{"model": "contrastive image-text model", "dataset": "rendered solids tumbling over patterned floors", "train_examples": 195000, "image_size": 32, "crop_scale_min": 0.8, "horizontal_flip": false, "translate": 0.12, "tokenizer": "word", "vocab_size": 61, "loss": "sigmoid", "embed_dim": 256, "encoder_arch": "swin", "encoder_norm": "layernorm", "encoder_norm_position": "pre", "encoder_activation": "gelu", "encoder_mlp_ratio": 2, "encoder_head_dim": 64, "encoder_fused_qkv": false, "encoder_bias": "all", "encoder_qk_norm": true, "encoder_parallel_block": false, "encoder_inner_norm": false, "encoder_drop_path": 0.05, "encoder_patch_size": [2, 2], "encoder_depths": [3, 3, 3], "encoder_widths": [96, 192, 384], "text_encoder_causal": true, "text_encoder_width": 192, "text_encoder_layers": 6, "text_encoder_norm": "layernorm", "text_encoder_norm_position": "pre", "text_encoder_activation": "gelu", "text_encoder_mlp_ratio": 4, "text_encoder_head_dim": 32, "text_encoder_fused_qkv": true, "text_encoder_bias": "qkv", "text_encoder_qk_norm": false, "text_encoder_parallel_block": false, "text_encoder_inner_norm": false, "text_encoder_positions": "learned", "init": "xavier_uniform", "residual_init": "none", "optimizer": "muon", "muon_scale": "original", "lr": 0.0087, "momentum": 0.95, "nesterov": true, "orthogonalizer": "polar_express", "adamw_lr_other_params": 0.0016, "grad_clip": 3.0, "steps": 21400, "batch_size": 256, "epochs": 28.1, "lr_schedule": "cosine", "final_lr_fraction": 0.05, "warmup_steps": 640, "weight_decay": 0.0, "adamw_weight_decay_other_params": 0.01}
Rows from block 4 of the image encoder of a small contrastive image-text model, named by matrix and row number. Rows with one number belong to one neuron. Each number is 500 + 50 x the weight over its row's rms, rounded and kept within 0 to 999. All counts start at 0. Numbers have three digits each.
After each neuron's rows are labels from the 100 images, of 14848, where the neuron reaches its highest value: "top examples" is what is common among them. Only what is clearly more common there than usual is listed. The data: rendered solids tumbling over patterned floors. In brackets: how many of the 100.
# fc1: MLP up (encoder.blocks.4.mlp.fc1.weight, 384x192), inputs 144-191
# fc2: MLP down (encoder.blocks.4.mlp.fc2.weight, 192x384, transposed), outputs 144-191

fc1.179:588436498439503534521495447475462516530459527544549452513456493418539470503477484433510482437527459560548503494523484444547598486568521418495504
fc2.179:413512586520470486526470545459473427521482509408372569532565547523511501529534535544494426555510395519560428494516496480437463565574468414463517
top examples: orange object (97); count: four (52); jack (25)

fc1.194:514504504452349418530504442434471501546553443477540465506513588593601454456441525485588538529479559582526605425550586421515561525414499468402477
fc2.194:448512491602495475514559549493462480469510398542535441563535490370395587484517516483536465512529462459473589548406505545436531531555509558442502
top examples: sphere (36); bumpy ball (28)

fc1.344:445554563508423503494418549512498536480526450470514447473615583555519492440506578552552436524436478471619574555608553550406508597567491467461544
fc2.344:561529475553520505637408604394530438538450420482453474426502494508539580543500451505482484448507534540509503470519535491468458455542424541408436
top examples: bowl (27)

fc1.232:468577511547459499506501527404553482484506511534442548511492512615373471470627463479557529384511550466419581555428506498460451506492601495529483
fc2.232:479391568548511487446476453474470554546457529444438508478421547435490376479410496556467494489442541449507462479397428492527465519497565541457523
top examples: purple object (100); count: four (54); blue object (45); jack (29)

fc1.158:574508517460500593474482544455545520539451447428429430488447529551540529470518511524437519521490556540420535429591495586444549528424500429542541
fc2.158:564483374552560529474486488484472542454511484542447404584463508477456416492475461475460474611436517356543482531470528522499380524636467538539479
top examples: capsule (31)

fc1.87:487553540495473502506499490458507495461435529415477527426520427558439561452499569637520480532432532452425459440464452558506434512456443479586540
fc2.87:459459546501540525458457551616480530522499529533472520570488506479530560500505526519531402532557480627469499479463422498318476562499403479439536
top examples: red object (100); count: four (52)

fc1.111:491488516489534593457517478483593451546545498486407559434613542532511498449468511462540468412533559381566523493392602503477531544534484484538533
fc2.111:453483485540496506555463504507481474456444559526594494543457462449469556511439452576462546481485455575497453487490473571435497559411459451376491
top examples: torus (37); chain link (28); largest object: torus (26); capsule (25)

fc1.45:476475479498498456551512449477570510610386546461426505511572543502569436473423615494505499542513472438407434527471521516470539555516539500404453
fc2.45:513495518495449560476478546518377437363499462549537500555425611495477606516433415506466510471469610578475415491555431533528527436504482507439461
top examples: torus (26)

fc1.210:581545545506507542544503459503469562487509583515508504555460513519473514526507522510575595534480541496494504520537566527543457428496612430478437
fc2.210:513542488470519514497572566533485564440537428504431435436486432490550447565504555474403407527474418517402515447542444511508431491523455508466470
top examples: count: one (55); white object (52); light from behind the camera (51); its colour: white (39)

fc1.312:479550491482474463462579492446477463416401453365483542478462518508465501490590537471466487494538512558481492555460574580488467517506646537453440
fc2.312:527556501461566474509413431458525428467585618565533491501462544461491552539503501492563467489411551531447515400491540533512484511515616469580457
top examples: purple object (59); count: four (55)

fc1.373:611469476418477516502520428476442572445410575534638534473510629522479558485442521459517461401527469496437472542443461566546487511461627534459459
fc2.373:448489446558469418521516554503555552496520450568508531513486456531532488479552491476551465504502537496489512485515461548428514444448490516528403
top examples: cube frame (40); spring (27)

fc1.10:510520448581579526554509514503616530504504429509479417562495513529497559505479459540495560552550557432593562464475524475506494504505504554504544
fc2.10:438515549582562513558512458431409496407549449536504427528552575529464569467566500442507525449542422411490484479517432550453559515494556543503477
top examples: light from behind the scene (51); count: four (49); sphere (34); egg (31)

fc1.340:513529543462520496508530422527556454544505463459539505493582486504535588516524419587583559457474498527526531515482468401471508550477510465581521
fc2.340:542475522496410523474518463502476545502570526588406488496525449500442483511518554450598535527502475522529545537500506545579531516470422461532605
top examples: light from behind the scene (51)

fc1.246:541481439411555392493586524546562476564609543464465605533493495536573466494469551517509463449409462470435399471496482529659610421554523517567584
fc2.246:469460491480441385614563539434464414508495435472540504451556435530513477532533492505525445623504462390446528521472459508463482531538569570465559
top examples: cube frame (80); largest object: cube frame (27)

fc1.49:517587556499441501491546546579475560459418553469500503540494534454482492567416525514511465489469499486487515445464365497480457470518488544564446
fc2.49:506465476486534545572457455464495457484517480499500509421407367514613527473581467563543515565423489522477560437515500537545443440537524528441503
top examples: blue object (65); teal object (54); its colour: teal (29)

fc1.367:482447465547379536426525538513476527498474471504450501457535516463466490546479505506588410465514594493507464467592553510503512495473522586588498
fc2.367:540479503485604515544500470539496520561479516486436512488582507524416464443534400470504484468496483440468522417522431440592490517482569476583483
top examples: pyramid (26)

fc1.263:488444552493426525532406539526458524492443513520465510583446548504597518513555454546561464518446457554402451506509555489490515518488565544550504
fc2.263:482503478440511526507478537480546431448479540504550491446543508431421568508407452546461578425610615516460480461483466560489525566502494452406490
top examples: capsule (34)

fc1.212:519523542484538375584422484535524472508449545543526455463548497473500553510445441457525388458448532474457530459509543535442474476477379460520532
fc2.212:486459543441502588414514551462426529527554492453478483492470413526534498581473559505541573383501643405514528527496464513541466490482581502470526
top examples: chain link (30)

fc1.192:426504516424544474573446442515530536530487492545547556478498556595495521427536578535619458486452446447527569523446521499571406492430475488525538
fc2.192:426538466519549500472516491465498488509497414475451388468485548519634540566527563471476451465478448532510500535582542519424510490437561520637394
top examples: pink object (40); sphere (30); largest object: sphere (25); its colour: pink (25)

fc1.33:456496437525569604480563531499504509467555546371502491497503478445596506517529547519399566508512510529511486454469434555485493489462483505471444
fc2.33:548532463470535526541437508540566498550522501648369569488452525448572462505526495481385476438595477563522561465512544456490478416534481520577556
top examples: teal object (40)

fc1.72:438469406471435427537593564582502489524449554468481530481443544471497505543480572634555536580502486507534530465475541440457511610519534498473485
fc2.72:534427459461498493563550632477576551508471506507486517595504484544563417506492488443436486435519510494528478601549619477495455491590543538515511
top examples: orange object (42); brown object (41)

fc1.178:469501550431590553541535543555517500546486472445485473443479546440533536432504499507369520450496451593478483466490420516527569465489545507612509
fc2.178:452544532466540501517543468346488401515502498448498560390531494469500576533446560501501549599460407411568481452518427472529404529464504569433432
top examples: yellow object (38); chain link (34)

fc1.69:441517492520579519469541480474438559498529526479508558493486538459488523495509502448555478538534436546512456495551539623472584485441526546476475
fc2.69:555518561535504464474490460581468537544520532463449508546448471467485600492496525526458594519418491519452475395534527564480563566562425442447479
top examples: teal object (100); count: four (53); spring (26); chain link (26)

fc1.37:528425524466533631433536566470523496506517460493542553477441486490554452515515488474508515412570496407543471457451343536579488528446490467490581
fc2.37:502489500473473484490542552605486616601515534372539528453470543551441501488508502553526571427445493530444492572515570477422443342520545480506495
top examples: star block (28)

fc1.380:587462528474480490546535439491488477574417458512561514468518550491418526442453526469496420540640488446479431500428465453525497491539498531486520
fc2.380:482507435521461559487452497505442557591512456509534591508606469530500446501525409430489424443406548481485552502530479476536515495471485548489513
top examples: pyramid (32)

fc1.107:439556467472527544472477589475440543518480482571530497574422499532456513544467441473588486498469571517555476478440522448535443545487465429579426
fc2.107:474438411499505490491465493420640645468511405487514518510503512537461449408581577488473466523516457642414452573410513500401429486515511553458478
top examples: light from behind the scene (59); count: four (57); cube frame (31); spring (29)

fc1.322:560488513559593520508453531427483608474462516465530523489517477545451519544589474543481435569473519473471527481512448464467478564530405512525487
fc2.322:536472526438526484463532515576548626553431419505563588536508484477534473405459505485577468507515556539536503494473403427381465550551480522469551
top examples: red object (100); count: four (61); checkered object (35); blotchy object (34)

fc1.39:510405490605508503472512446463486528486480522538444483448527545476514476499454454535489546487504519535476546596510413501517576547484412452464370
fc2.39:494565488483511490526520405408422524481519584335503547479535417541499579576492555534516370487525534447462488529444478489526561438486521471565465
top examples: capsule (29); disc (25)

fc1.123:464468539380514473427514510547580493460501553578460475573507481523514539528527554493489475521459590587532474366609490413548422580496554575573488
fc2.123:528505495481436491497507543568429537540520506389532564432555517539490495501464412556381533488449489446494615423491471475601560423592502506502550
top examples: pyramid (28)

fc1.382:513554463498526372540464470563553522487458510489438568496499563479548552596574514488508475538513582477581453515469543455561468516509535549467470
fc2.382:448468468490545534495505414568539510494499404435462451582409454548492444500548431517422504552542439512447519486545511467495507561488434489536522
top examples: brown object (42)

fc1.93:513479501477521502496489533525546438554501487411506521463431567357496484498511565530565532507487400579534493505473518516485469442503505501475428
fc2.93:488475550459514593498414427480456500458475448482468475411550435584566442514530515483526601448485511450548519447589494430487490503513579458461455
top examples: light from behind the scene (66)

fc1.144:526446572495538493484479574484544611526482504508570544499462516545495517547520566498524401557500436573557509494558504530561515453459490503478576
fc2.144:512491452574502405522466594602566503500454453475540545438567485440455496443532569541468528461534505465439551460443511478576542438471451594456529
top examples: count: one (53); disc (42); largest object: disc (40)

fc1.331:484498537557406464541425500564537456543480533421490540508554602529488430607537460503655421539483441537537465505423472458492540507494567505376431
fc2.331:506454442487520502424407600509514498378453508548410531495473466429531559528410475501462495460526520378500560460473481506454454549447514383451459
top examples: capsule (27); chain link (26)

fc1.161:501523518495518575532538508426493419422466440470456467568511479483488501544413505471507510495522476482543558536456335502512420569453501622575454
fc2.161:565508468581406590433489637516565481484500468542489528496475497514513521502398371492544557506516494534465446477507515538568463490409477438458548
top examples: black object (73); its colour: black (57)

fc1.257:535529499541518541557521583440450498579497482424519518472606457436523406552462565520482521539471583491551475458401493513475599503449501544593532
fc2.257:466532495560436594542415567528556465569544491492409501569488528500562472484657418511449457536485488406494444492435444537446494597481460481541530
top examples: yellow object (99); orange object (70); count: four (63); its colour: yellow (27)

fc1.354:583482426530478493420463450543498504552553572541502492504531492564525506567480460426525513492484465521566566511484493556491499487512469470485570
fc2.354:561487575477489556536410407479483479508515512598540513504549547377523498567505483535508458544597500596509411613569465455419585558545490559528592
top examples: blue object (99); count: four (64); its colour: blue (26)

fc1.75:420469432473461426499461352377479505605506503496619509517467489519457429592450482490415503463446484569408605493496452632532527579532546493445512
fc2.75:484472481459439536563509444543575495504408517438528505496472571604551491623571498438451458543549540488427536402463451425551481515506533539491475
top examples: capsule (29)

fc1.347:555510436492536632528607354584446566554505480505506494629422544572550475530409474502458468490526586474513505517500543479457467472461450456508496
fc2.347:412475498386522468485464576485557475412568499456494537463467463492448443484581520543438477442562476547541512538429478546568550476482499554523505
top examples: count: one (58); cube frame (41); largest object: cube frame (35); jack (33)

fc1.186:497450492523515546462487475521484386557502409516536529545530561590525472513461476412514516432496437604495429401489465495574538446512497454557541
fc2.186:410496516484488515415468432546518532486572456540449472540561373486518445530477482465542554527524549413591558584565611494464514517485450506500513
top examples: bumpy ball (30)

fc1.236:625540497580448534478487504413476425509517522400519401497497542386482459500487510482537503538365528425496513496509484489447535409486471443515536
fc2.236:456454580477461428446536609477458507584519497486490522508504443574526413439474504451467519535534572572498398562468394469518485490516539531593477
top examples: yellow object (77); count: four (52); jack (29); its colour: yellow (26)

fc1.97:462521470493417418439454545500511478590565458482487521592524514550592540477430474468450516481508505531522507519411488488500540445461487504627529
fc2.97:492509578522531526506537494416551496513500519464548494605519554493590528472595506558650533562577541506548454514445585526507474493558474571513492
top examples: torus (25)

fc1.300:549528506582533549551424499420527590491540570485562562556450555454505494464495471425541539408456487498519541537504511490493501492577596588565466
fc2.300:484532467488588458548461482572474548489519497479530433535493376475517563429461563514489424480555501541470432412556487402468577509490465535412505
top examples: red object (48); star block (26); its colour: red (25)

fc1.7:572483479472505558457501393586437553535464541451458518535441415524594431487552449561510492492436595434469472520485552602470472444572560459526489
fc2.7:365519467551518495508527483503534409513574472443511455490548509549467497448594504542513498443559571438517478443569533512460507401439411599419446
top examples: count: one (63); sphere (54); largest object: sphere (46)

fc1.378:516539548495551457417405477541458503484459575440486532518459517429544484516555537514510513427528662541543514507434550537461477501535585513548491
fc2.378:492561466435600596479458573624517511489445467427532501532611511432531452451586505476487520484563498482595522510466528541529615461471521527519508
top examples: bumpy ball (45); largest object: bumpy ball (34); sphere (26)

fc1.204:522495576435470559516506473381476442592521533524499528606519566521536543486529405586509407466550506525473397552411548485507439524575535480538568
fc2.204:486507412513472556432450462444552437503458559509444469462456451507574567447473530472470532489540501352513436481487507538534505561448376627470503
top examples: torus (49); chain link (42); largest object: torus (31)

fc1.81:639532562428508625490487558527534568476475537478467528480501562490499515575563603550483404504497559504443385519519450591423468450506475537514427
fc2.81:556456422486511532490473552459492460557573433534538522473454513537498555392500535453557469508476491491512473512524428494535396444514482502524471
top examples: black object (48); its colour: black (34)

fc1.143:436475506488543469513548450505527508524542541424463482524641499589436424428474532414441575516506545412568473482456515502505536463554427526412558
fc2.143:554450474505431517457461533486485512440376553527593504505467520423577597504509471520527513435468494542477525494469503551429417602416421414503502
top examples: torus (26)

fc1.122:464516453473404454540524535484442487485571457552429485530355497515389531577497498455590529473495547597522469508457444443504525505560534435531442
fc2.122:525512477502595546423512408532604538610506416535450544536429548539406541586528559534495426521403477545476465552435522407418411503499537463523550
top examples: light from behind the scene (50)

fc1.221:474491472485537626446477525512449572563524448448561483490576495377445540518550513381472554524491444478439479428491526536479488544516494503573480
fc2.221:385471445523532387456457429457554488440502522601453545391491540528521481447443564482558508479392511531508413556598490501564502363518426516447497
top examples: star block (26)

fc1.164:571451501463620537482490483495475453549511515446494533522518544519541573435540431511461580431448498556452499518505464526507508381529484382558482
fc2.164:546550585510435530494494636522508568549412563472389519502515556471474520499478495488416496485459487391474496461449429415508465568514538479506525
top examples: star block (35)

fc1.243:447397561490392536497523515557474515572466586477504466470460484511454517582485509383448621452466537492448482444593498525499506409491483482512452
fc2.243:516513598505505490499531459505469505537536457507439498516575460498631459540487435482510503454537493496446436459615481531524481616599562524541452
top examples: brown object (81); light from behind the camera (63); its colour: brown (41)

fc1.172:445529617477556462531569472505464478470560405465451437526559569529600485530406652489498538572568453532489423537540470459415476446465437506476484
fc2.172:527463532473506521418531457494503501432474503535586521485509550480565500477498415472537595493451534489486486488429480475537453438537558494425599
top examples: yellow object (58); orange object (46); its colour: yellow (31); its colour: orange (30)

fc1.4:494394479412481538483504490424552544504518501524477524486552514551480577487523474480499558388609530451488499397468401503501442549526485423601453
fc2.4:498514528465498494489470539493515496464499517455569590510455491447425462454488521562428452512451418397481511482533510531492499504474472520465504
top examples: star block (26)

fc1.88:465450544510430437501544481598478468521456502592438468511446524538468518503427533486583485523532491513541480456500483411507430460496512468592509
fc2.88:527527415404512497457396593483525501462496616495561558441515497395474443486584423553493510549448477467419525565519504542525529554539573453506459
top examples: black object (42); its colour: black (25)

fc1.352:496457496438479526423518493442548552461422542556553476492577495503559553573515529413481455434494489448509474507504464484509501455636504529534509
fc2.352:491497444435511421597486532531603476550644467538460469604434671492576464528480509507594446460509524498483504451537437464473492505534486504495487
top examples: brown object (61); orange object (44)

fc1.360:592467462550508489552513386495421587476597473485472574419414548504536520459375436515553467498528604444456479481498397483428490510604532509485462
fc2.360:502502447480609524431534466488398476497516501528496489511533521477506498516527389413549547479499389505559502471497612497556481503527500501553473
top examples: black object (68); count: four (50); blue object (39)

fc1.66:465473493543450562504613482518556519484439434482550545551463513474433499514509374604395512568520522447453569494467436437460396418467485500523511
fc2.66:468484424447498530469494535541474528435535505476519480579545578523523538524599481453598551449477572537487513497593481524523585469542407602637535
top examples: count: four (50); white object (40); dodecahedron (30)

fc1.365:471461551440405553503574504540480459413470534470611569528517588665439474563461429356496388500432586509482461524481380485584466447468521530467548
fc2.365:516472468493566483464507484529495573549538519560495473495415456567572495487519577526528478482537570509473520570498461586535546588508470438534421
top examples: cube frame (27); cog (27)

fc1.200:561501493533476504467467517554578423536556588490455410565488465559379548552478507471488522428512506511582525563410481490563478393465506431490411
fc2.200:504485590480552521485510591424535549454472529554452562529559492433473533575482460495434507492534512515423446549535535434443558618491580561492612
top examples: black object (50); grey object (41)

fc1.11:496461652509520536493529519594522578494520396425644483532506525517519551497557470513517469486496562506496451476463546605441504499451445510461509
fc2.11:541438515471487527586513460558472463469538414460429427574497381390495583555480443499465511521579484471459466476523432472461499540545521594578469
top examples: white object (58); its colour: white (28)

fc1.216:513592529469388558466561532552455563546481614419433520467519524560494553542524511522479504481522461530498546473502553464485505502448434523548530
fc2.216:480543485481529491481579537514532515454491434474572523428570435505517552518589596465518452464533409635585589534589549450534462462419467525524382
top examples: count: four (50); black object (42)

fc1.318:520446567497524416551493451509526472503524487527498449516567543540619414544506510513523498509526532463563544567497507505487561504466558517387632
fc2.318:434527576586483600546513456363459472473539455449539419530602384455450557514562466486526432480552519487519551446519461465470427444507421576440493
top examples: bumpy ball (41); largest object: bumpy ball (37); sphere (31); largest object: sphere (27)

fc1.280:504600524525605469545549498530604474582481458445507548433530469525553532561451505518501534479416517474515500551579462585523650570530502487530507
fc2.280:510558530561439455461593523447507429531506482459544551604487453507394458533514479435571542424479491407438560531451512451439500458442533575514514
top examples: cube frame (43); chain link (36)

fc1.55:508432580494488366527540527478486431552617570497529481522496499500502478474438556547585455478487466433520501551484549498564523611534543500514550
fc2.55:538565516450498456557572510458479411573448464452575545434479460474385511471539508466513530512526450497511524434461537566509525431448514552519578
top examples: cube frame (64); largest object: cube frame (42)

fc1.228:487484536583503499593448529522491480524523553445472517549504554553545546500551351523458516524523562525500564575419620526447471559515417561495435
fc2.228:549529570439461502475477501539435402527496538485541534418513497425452404520508503463395503473538499516526465458416505554524514460536432498458532
top examples: white object (39); dodecahedron (25)

fc1.289:484499540567549510584540505455491548492440478536515473481595486469493524615492584546496503456581526518457506511488476555527520470501466567504480
fc2.289:497503428486517555538513492480466540494531481495501444562487480520585528449514498576602573475513423443524449510553539484504510463481488659512431
top examples: sphere (36); egg (33)

fc1.105:526524545509488526517462600522475525503579568467496486499501537500497477484527570594489656534541557499419474446527422467457480561515440461496470
fc2.105:496473470534536492583559491563521472394593413475427488562495471606537486435527512528403516475481498539532512517495517502452500512524387404516543
top examples: purple object (59); its colour: purple (40); cog (29)

fc1.315:461434515526567534521457519524445487510517534439428582488420574499477526530497495495598400507488536457470534488623492579388525475397480505525416
fc2.315:440393563561471528498468405481444452431523431431450520522531486474497565540537532436433468446489480518535584480409488477608449527572530490468533
top examples: grey object (50); white object (47)

fc1.298:447457536466521517454449380574430499541556468538468486518490505510602575525483529567473469508494398498519504453573441521586521541573489467478449
fc2.298:493534487450514507631462613493518522479536605461500452441471480463609535562489432487482496560493563454467492537424483539411476406513516501538539
top examples: brown object (55); its colour: brown (27); its colour: black (27)

fc1.22:545455482577362525570589541495447518538571492449508502542440540559456514462543480518453500485529450457473569443543545537518587544444548554465473
fc2.22:476513569515501472544481453514504367502573549491522502487496477496528441391454481582552480502487537580417479486492412460581460507502470529530530
top examples: pink object (100); its colour: pink (58)

fc1.245:494507527525570419651549524557527553477430474504466512587460460559500493547444491510508497511480546390446453492478506429455499529512378540475499
fc2.245:599509470515416488432590536482480500499518472412482489429513574569419568518473428505443558483482431451446452540507444442547527461530536504533463
top examples: cube frame (44)

fc1.132:513435489503456527528483588517467557461517459451536447463444538589475548497526555450525576459436489596534474542387508468481458485407538531500516
fc2.132:571586497511549545481497484488609545432614514495507532527503468472490555557493513516512426431401442428475479548480528425530477459488610494433522
top examples: count: four (49)

fc1.223:516538510430473509461525452522430545611584548466414494496461444511468485539445434422507544500460555489541508472538447546461555506539518538433493
fc2.223:497476499431446445436475515601561514486527442569407523602477573570618562491490515445452484502519505495538468454524630414478455533562519520585464
top examples: brown object (99); count: four (59); orange object (45); its colour: brown (40)

fc1.84:454544613540468479502499489411507539551574514456542417564464554592611516492566563507593564523485495510503556526515491472451545592510491421492551
fc2.84:507464445622504444548571447466425533462491477497530411493477499496429501605581514449552448469615463459537438397446577568540483451394519604478540
top examples: sphere (55); largest object: sphere (43)

fc1.202:453422492466520593504438558422549459528445459470499491426577497486432525493504382439422462496524503534481466425512526531441430506572461615506495
fc2.202:563574516411459468427646584489560498620529508538479516503462463467454486453605569507470556523531473452449495547544531493553390489443547556490466
top examples: chain link (55)

fc1.288:518528405494506469391557557466415528492500572512509560507552475537511564488572474429458553529545577556479478525511435568613499482541554485503538
fc2.288:532397496466591509528429611485605484417476501511478513533555498512470542489507588559611585467561417468505570558474538499477515459393431532563432
top examples: bowl (26)

fc1.353:570527432527516539507556536462488372442456489381566484477583440494498513472504491559474426512417591422468446512498559518569516525492567470560565
fc2.353:534533497535437504471444493410410510468539514554501483437470483566404426497527488522502523514535509465435461584512553588522544412511441376490524
top examples: purple object (41); blue object (41)

fc1.333:483483403436586470472441521514445517473505499506524504450597459543581458504555569528408434423469476584527578420524526550504459444581483520502441
fc2.333:501475518507630511502398523538468488415476538513464520518507453458577496486470529486517466490514444495528498444502474547544487436520560527516470
top examples: bowl (37)

fc1.299:517479484364394532457473468529472444478523513490537539550561479457476467469506516460578578461420525497580553510488423490503529545645507473508472
fc2.299:441514437514547531542411397447522435424600502553431509531421579519484454534521575486546452497448557590494497510496512472469461486464463485439556
top examples: black object (89); light from behind the camera (66); its colour: black (27)

fc1.379:582497581501437521476448550517492450512498484510378431439499559506465544503392598507512491469545464530513517473492466465512541562467537400529452
fc2.379:423551466598549474422472419449475497488483406554485410543570487496464499507412498562531509549535498518491565612477506581529412440474415594550521
top examples: light from behind the scene (53); sphere (26)

fc1.167:452538471452559482502525633467498496533538525378547463494533535498541511489464563489442549475475593522506566514398495525514551492485501545508443
fc2.167:570549559431433512582471411463545524485510575543389410499474497570584502530533512504534532506479517452542518448536500485413566564507470440458458
top examples: yellow object (100); orange object (70); count: four (62); its colour: yellow (33)

fc1.183:457465511475534537517459446502472548489517476557482591440482496530529468470569522503506426540427449511569555558535416524494484448420574566526458
fc2.183:453496497409565543433498444419541413443406501448491467521448546555479582497534465521539565504499501597477520444544543410547559426462486527504563
top examples: orange object (43); bumpy ball (34); its colour: orange (29)

fc1.32:455487572503524501411515461490484454517455442520553588491501515579472473524465548587523449405500505476478419479493375467482492411545530564528533
fc2.32:464496549550504481517512458481441471474580516513433453515545485486513556610593477531499479502570546552429587517485492552555453497506392462565468
top examples: cube frame (42); chain link (27)

fc1.171:609390536606510451552601549433484436516458538566601465552487519515472441483427488513481492405474506508472505484538490475530461520450434531537474
fc2.171:470574486536472526534465453462395457467555523396462575509561533490471463536494611580444483503483437486589443546509511504528579503526447528457541
top examples: orange object (81); count: four (53)

fc1.137:558492427466533508540532476502491516524522522606535558493388503468504562554547470521395552522536576524493570444593371493525528469561531461513427
fc2.137:506550446540473499541483397487452477430479523550493375520543538495448528519485444498521502423582508522471484430390532537421511591507538489463429
top examples: torus (29); capsule (29)

fc1.261:492490514553504408516594533490530449508407606541439490519520512427451509513468482391423487430532541567587567399536493472540448396419531519519470
fc2.261:479572524546504511507519513378532434449439556565454512474471588473471439574498556553494525539538423461565537522549506595423427507515521592486441
top examples: torus (29)

fc1.89:559503529519448524463557548448489524521440468463522483477535534543506520516504443480460543556468488480506617508526517533374495451469572570444476
fc2.89:528487536444516546476556554459487475514536500596482450488380490513470486416589451410507457543506504598506520412514482469508397458420498533512582
top examples: brown object (67); count: four (50)

fc1.29:630497574526580465515456491482440546506519559450560422533603527545508562566491534534493481481445579525623398454552565498431441396504567485507444
fc2.29:469475458503609486492497475514429547472549485438448584493534430599538439540462461515433493380575455435521478522520486507503500514506525512534487
top examples: count: one (67); sphere (29); largest object: sphere (27)